Rows from block 4, named by matrix and row number. Rows with one number belong to one channel. Each number is 500 + 25 x the weight over its row's rms, rounded and kept within 0 to 999. All counts start at 0. Numbers have three digits each. After the name is the row's rms in percent of the matrix's.
# convs0: first 3x3 conv (model.blocks.4.convs.0.weight, 144x144x3x3), inputs 36-47, a 3x3 kernel for each
# convs1: second 3x3 conv (model.blocks.4.convs.1.weight, 144x144x3x3, transposed), outputs 36-47, a 3x3 kernel for each
convs0.4 098:538553532470548483454536502484517479504498493468487489479497478499500450543495487519472505466480472474522473509512504513509497529503485495471493479529521521515494474488488498490478511534474503479535498494513501526536517497478496479487511518522478474459464502541472496544499532522500529505494488533482491509488520506464490492
convs0.5 102:474502453474478485494457484503502517507466524486464482502492538506494508494505492473515506488518531472486519528510511458453527473473481480475498483473479475473450500524504496476480483452465512488512521502489514522503506503488469496459490512488471473512510509484451477467497515515505436452485491476514510502501485478491520527
convs0.6 103:462527495466521520480521484494472510479534491431490492506464513512474485510500493499499464484499527484501524502499497517504483504460479494541472469506470490481454518474504482494514500501458469517479476533483503538490511487508530488489489512483478479517491499519490515548504483474510504508482490542502493508503501476503490476
convs0.7 101:492514477540479479514542482476466439456471479481464496538476471543556500508573555501505519487482474505501478501499499547514493524542502466503518467471546478432472507508479480487530472484490514493469506515500501514524495501493501519500539538476488500467491495507480510498491519509480494533485510517490516475495510489500499522
convs0.8 104:541508505498482495487495469464464513528510528536503508463486499492514523497530539507494501512505488501498497484439464490521506537545540516482484523490512515496496519495492534520465525484461483516499467492490476494495538581494543509458521513495479473522484473534472526568440454501467494516527513481509552497529553498506486470
convs0.9 103:450510524482513533517502464484526511460482478506457493541550484501542460474467475475505532489470517519510484465507509470512527523489530535556505492489501466494488537513489508498473515479511471509510509502459507491487476487483476535517535535537512497449494512504489517495510524532512529522468491496483489484534528476526536525
convs0.10 100:480492514463482557484478532509527523495493505522488522479525535498489531501491518506507471511510495516504494530503482492530504495541492551485531516492505494493503484469485443484494477500507489487526507502522494512508502494489516531508549519476501515499474519511485487518482465472525495508545560530489561498463532476497524504
convs0.11 103:484492461449500483529507460509519504486530500505512519476505524489509510511510499498490483511480470529494477506472506508499498487486480544471533545464498549492524499476495475511475525490503578488505548491493505491478499525443492535465502504480454577507428557525503556527507523496478513516483535498507514511504536510506504503
convs0.12 105:518487475473502507545474487527509497492469428430477453449481526485492529524513515481486462510490531484490483509493464589544518508527490451445460470551553471511540552500469484480460479464495499513519510518529519505485527530529515498532495515544503477520475458491488489501532511493514507508507495520525499489493474488486504536
convs0.13 100:542499482498488499526496496450454497456486489471521493538527543535465532517492498512500482484483496470489487498547530535524493513487495525518500481470517498487477523553553482476507463459471530475485506525490493519478551492484522509493494495453478479492473458498506475467490489516473504487482507498466518513482486490511490516
convs0.14 101:500500461465545549461490548565533526507522489530500512508496502535475483504484498498534476538535484521477469518493510524497480533511502475461514518562500540480472493492489493482500505525445511476519482501491486502476482502481497504501540508481504527443507520518490490529489508487504486508475490477472502485535519502545495500
convs0.15 100:471473503443461444486464483494493468486461513474511514504448510526513529516480516511482463496462471486482502481484480481497498516515533557520484535494488471501469498532525501504508499552496492498512520494501507518508492521503456505461462472484504480484518511490500490510511488490493515514489518516478500490470510495481503508
convs0.16 101:442485455508500490520504490511510494551541514506481509488505492513516480466469502497499486507506489528523494520514509513513512463444470494472473493493475493518471483494496541506521496484491504503516512492487501509485520498464492479487476474466500539494520533503522517527497467484523528518522496473498530505514506512484524508
convs0.17 101:541557484533520536494507484500516496463497491454507479543529485492485524458496512492463474503512488508502475494493484523529514536549492494468527499479487524482508498488510514503512519559498488469559465462508482493479496479476489496523487477492479492483533508492512506513478506475495500472482521461512501483490470499471503487
convs0.18 107:507506508526489457491522510509503507516519490530519482506495509467493514462464511470474509482492526490490502524552538540512516504503454495484543490465507518516496459482521483475476480482486508526518506507492506506493500508516495499512511493501501516497503507518527493522480502512511521503497481496497464468511479481500516494
convs0.19 104:561512542531508520537520478534518511524529495544473470460469536440475467516529520552508519487482490532501507501490504525488557490484502478447476494464478531487467532515473475463508449489480513536529476501493520503479491514506506516521525510482551483504515483468470480475511513513495492499492467463466491496492500489494486504
convs0.20 096:539481496523498481518490494510483521474470461477489453532509509527499482488497494490514516481483508491473507485539480477482498471449501484466490489489480470486496475436497485484440479485462525539497509524494498496504474442493491480493528534505527506464496494489527504495538526503465500474511544502509468495515503490494481481
convs0.21 098:473513500493467513489512527481481510482492496497489505479438460514507484595531486482469446498463491492515485525492496469529533484534527564498505526472518507554496503506483504465470504547606514484503483511528479487476483496486519490502500472493483469455502476507507512506504497489515530502500517496485476456478473461519569563
convs0.22 100:474485497516493494510509533501485520464486511443492497461518461485507529474471485506522508505501467499472486516539508469496471487476477498466475513498502476504488493511496505480445534500464485485530509465509502495492501500491518508502480468507488461532447459483448478507495516497500477512504464518511501508508504494501507495
convs0.23 099:513512469461489473476479538479490495505510492481495467501478492495499488498499488529536477485492489475496489470505505463473491498481459526460487534520520519511518508488466504487481487432476489533495508529501507510510527521499508486479538494475514513499496502496463474509540521520512505500469495482490490443534532486500504478
convs0.24 100:476518468438486532481506511487469503518489491505478486500503477496492458514488453500513552501535509492509500462470488467481523472458503532487485561482484514519472470468469493469466498519501487469503498471515521502492484501481517532504497486534505511497492524497512519504496482500514517528481499495496480527489471485504478490
convs0.25 101:540519532524493529505512505510491485500513514519501502488504508516502495517485486539471492495497497513520506475470480480487486468466475549525500489502468546561494487516513488498501489495495498505499479486454515471474537551506539512511505482521492486435498479475494508459524474505514465463526496474503478519509508490500502511
convs0.26 101:532537465495491498513502512475497514469460484460490479521479474488486501489508548520528487511502480518511495495501561514493546493504503503470527489508580477511551569561522494494480472489532458486493473477483477504501482502481491498527533508536509543524513462497471447480512515504532551485487546527502519506526509512490509504
convs0.27 101:457466482497481494464476469480521497517484476538492467501478504486523496490497482467452444494514470501535528507480509566525488481471512518518501507485513532530509488494464468513488500506451492468484500472496536495499501504518509491482513522499509515503495464501508510492482465515502471498503489504524529519488506479484454483
convs0.28 099:491545485594418541487530521451468455509453473484486477512485460496476492498531562506474485513517475486495486501483487462478496484534487505503505509502476436442538443479466531560545535505525474514507486504488497520535507494450540506493514489478477520505507534548494516529506482470482479490538520496465453489514484496526534525
convs0.29 105:516489508475508488507500530479493508512485488484458496551533457518545527504499532484527496499492504512493525490482478506486485498483500505490529486510540481532511501530523493495475517467468501503534503514524510502502535512519527542541515502503511513535510482498487487531471501495497486515503481497531505484503483489493495506
convs0.30 100:470549595512494547531505539520477499543492460527526460485522588509496504526479486484511491484509506471485500491504506510499485532486495497508449481530500487517497501520509519526540519523555503481488512511483492491481428464486462486495514466474524497479541485464519489482544528486494492494500497495486517510492493465511498461
convs0.31 097:519519560513472528510517503538508454508506461513508467478445519502524544525557568506532479497491500501491473498484530504500519535522540493491464521472459503500460513484497527476471511511517488505476523477501490494494510513515502500504489489464486480460474461468499506510480485489481504487540553489514517485491523483476479481
convs0.32 100:548459495523473456480516496536520494416495498463502483448490606471479481490498499470506474488523495475493498552472481515464468509503482542493448545514452489488456531556573508506567463459463488506501501486483528502531483507472472513495512507497475495486488530501498469459536505495467486473487463505463448490484484487471510500
convs1.4 104:537526544551478516468478491523516494460471486506508490497501449520519495542516497520458475500485491540550537525522514493489516496472497532506476486468480488474501529480517495486539522529533492490493489510514511452449487479510493486536508449503480509482488537477484481506467532462500510507452496492489489504477494461476517497
convs1.5 095:528523491492522508467490542494500506539535521511470500463477477495504507501471500474473496471490472502487484514502525570513524524522496482504506471509503437497519507479505512507517541517503493530522524513523497528549469463492498506483521519494498492516519491466496514455516498499467490484521509508510522532530513522509551547
convs1.6 099:508546536501510558514501531510505531511486478488480499508487511506475474489489509519509487517483511506481491512472507504492506517513475503497506471493486497457497500499495491457492508497522504516491524478481480453491539496483530504506495471502510508468507514463468490491476517477474483499502488515492491464516497469496505464
convs1.7 100:483470494527491511526494504505505498537507536524517563505507493460446498477498502494500511496474524486500532476493485500487500534536504481484523483458496464482486474507527483494488522498513474492492518544532510528507530535524506521478516535525494495495524508513520509524489475495500473521506490533535495511498498512511485472
convs1.8 087:513505497511518497508478466494504503469494499510533517465485511463496513489484485537503530544509516471489524550545487561552482533502530462481501470472505494482495490527537495509573490497491489497482494498501483502513482483439479520473507595498420430553429487558453489561474491471477496479447458445467486453479536479518532485
convs1.9 098:463487526480424517479492502610540498478472533499485461501482479477486464453505449470461511447460491475485490462473496484481512541501526503492517511518493487490517469504504473471486496505503481479489482478489525498499524527512538514523553487505506472474484495470484483475501528508485520522483505488486531540477452471538454513
convs1.10 092:515514506502498503496502512501520506513506502527505490474518505504533530498476503469501520481533512483489460537482489528494462520492463504492462502461440500467471475486493483510520515508519451471465433502475468490470487518514482503508487483507509490482486482493515538539485515509529542508537536500487516520499495499476507487
convs1.11 102:522484499512478485471466492514516524503508511502527535512485495491481479478519499467476501490473454506506440519506491521490473514482485489472494521510490507498510500506454536513484529504518485497455497495495521525521516511463518555514512530511484442520509426522496417442527473463523465528517482508521517488508513478528515493
convs1.12 089:504502490521521499528552539536511521599605562512502502513475518509496515533535506509476463501499510486503486482447492490475517501513484515540542536567517467486492494475521508518514477501473508505507519504489539549510494489508528498500510502538512509539475454463476466462478500519498535547497461503515493483498492509490503524
convs1.13 099:512500553488528533516515501549506476478504496514500488483486489448416485463479483502523532494499506498478511551500478505461457460462487537523503514505469502509469505497537511479472477512451499523536518528530478529529491487473506479534483468533489464460476504493475481483484521521454518527478478462472478487487499502453471507
convs1.14 085:528524532518509476502492505520490460483479482468455454483482506498485491489491489488510509482484505504476506518485453519495455524514487506485495485525506488505491525506469485493503488480515482539561462508529501492493448531542515516533476450473496451502547496478504477469519555491514506514496533520483536505474478472507510464
convs1.15 089:554527513512541531484503562443519517491524522508510511473482502483485500511474484471486490497508484498468469492464473501444470492500525459487485470502508466515553492488459475481489466478489460502508476482526499495508509496491477542500505535511517524497504489483504503505445485470462488522485478477514526493507500514480491516
convs1.16 099:459459488475500544519459519485509507473461456488491483499493487477473465493497471505533484525506487529510519518507491530523478496509487508485538531516497537537508499536475514477496473444490498527516530503497499527490515508487508501511481501498478490517509498512490510508483497542487510514453489520501449455517491495498497510
convs1.17 097:509536589499578536495478468544537537471483494479528514502488484511477481508512514534481482481507489490478471470461491498473495484497484503488498513494460525475484457515500466501521507513550524456451465444488440493523470514511525517504529502474501489481487483512495493496474521455488515488485498491478409487463493502520529523
convs1.18 098:474479493496483511509525486527540510500480477529490515511466454518469474515470508489520520496519483488523473532503504501485495513575500479500484508523505485504502496498525490463510484442480504499509505517501485491479517489523490476500502487502516492505476478469476485473484490538487495550476473537457494475475480473466441468
convs1.19 086:505528515479484509446444458557522510505461492506477489500495508521520505509500493493538493496517470489504473501489505524490514532491501536482482556466514509518513536532524526533518516468448478466527492488484510493515482459449519496494533514553504537486504477485475482480500496519493524492551495458471516521492504497492474488
convs1.20 115:506490478511490467482497495470481517440464533508513520503510501487481508462486512474471473484464475505475486448550536471497566513438532539526502531519511521530479545556538511533574496444542517533507518522489512514493481471467484503470452499501520507520503477505509454510505485499475477509480489511490494462490491459495502486
convs1.21 104:537511510486471494516496490489487524470490497496486496510493481491458487526513508469503525499472462512481515498486491503476464484496512484519520470529475510508485517535482515504538475477489436431472443460465499483498537493488525506504485521527524509485498499474509536531556515510499487520485470476475522519472515509488463465
convs1.22 096:523534546533554507496517530495527474476481452469487470528530505525507465519437506533487525467467539483482540515518499508526509494494504519493483491447453496522481480489509485487549508515514493505527493475512443451490463489474477521467519498478543545497488521513476486498537557447484494475454475506487497500504473483508528509
convs1.23 099:473505541475469508496482481526516505505527510474496499484500497483520496514498447489459495473490489478508472530485505530517504512505525452490456521522483525529493490440503509482484505514466490514518489502510488493510493524533547539535562508528498496492500507497507490520483469470503485495515518485512488504517507527539514518
convs1.24 097:454455506496491459532517517536504514508521507503516492483492497446509513420490513507484488490499505471537512453480482450457486468469545416478513490515525498488500526523502513526524516506520440497503481489490518495491481481479489472483530477538511497434485502501495492471485450468449455484473489487500508475502487473503415499
convs1.25 091:561615532498525532511503497502481467500515484490514506462437470501478490529491521573544511514521508473470477517477523505460487503492505485519496518497535489459490520517503489467479554500491506506527506556526487538521462488540466494531485477487516505497517500506501495517500521508502510490521524506507521522499503511526535511
convs1.26 092:458493475473480471504469455570542521505482498526523545510528521498470478464489486504537550514562547522526523496515536491494532478503536449437454458446487478491499517525518489527509482514532508516517509497525522501490478457421465461435548558516504542514501505510482486501466554549475494504514527531497477488480481478467467504
convs1.27 105:501506476499531510503511531520559474518513498497530522563553470520530496516522482484500507464524511481503481501501471494576531506491506547544532493493511523495473476439469508497465507496549482527520485542502481502487528518530499472552489468502500514467527546524519505491511508494529516491506506475521511465507535527479524511
convs1.28 097:467523486504541519513488476541546476466466468513504500430476527464457501519495490476473466503489494507494534503502495524463466487512499519483484455510506496500504498478484489504466481480471493476472502462532514522518496489517552465503527496531442469493472468498461487514459459498523518494491493503510509518459476505486474487
convs1.29 083:490521489491507484490485465533544527516468491491500513488490497437462480432490534470494499467499492461480498505501536506521546504520537484490510527482511476489505470468484507506501487502500491490467511518497550505528506498558470459532488499513493501537487464490504496477474487506512475464500471481468506484482479477535494512
convs1.30 100:465515536519493514527493490462541559479507528513493491499470487548501493505490498527506462507494464459509496510487483534503500511522517475457464491497462529480474496517475481500501507484514469497465501510476482490494520540568481529502461493473507493501511513500508513512496459468513479478498479484515507501500522505514518465
convs1.31 095:491489498515508505500516492506531545506503508530490502505493470552546558531565520521460423511518469468518509495508523501480492491481457488508497518447522525517531497515505510514520493499457523523513538509504514480488454471508460508514486489552494506520451463463469508471473461473494489524498491547479476549488482521516484493
convs1.32 087:487497461503482494493534507504510469525585530452462480478512533520475478540498469496508561532451505494479467483513510454496519460477496539513514487459434515501522493483502495482481465479446515513477523517488499518457518526485482509482463483477525508523536488519532481485505526526506532526545532527516540508512500511533487502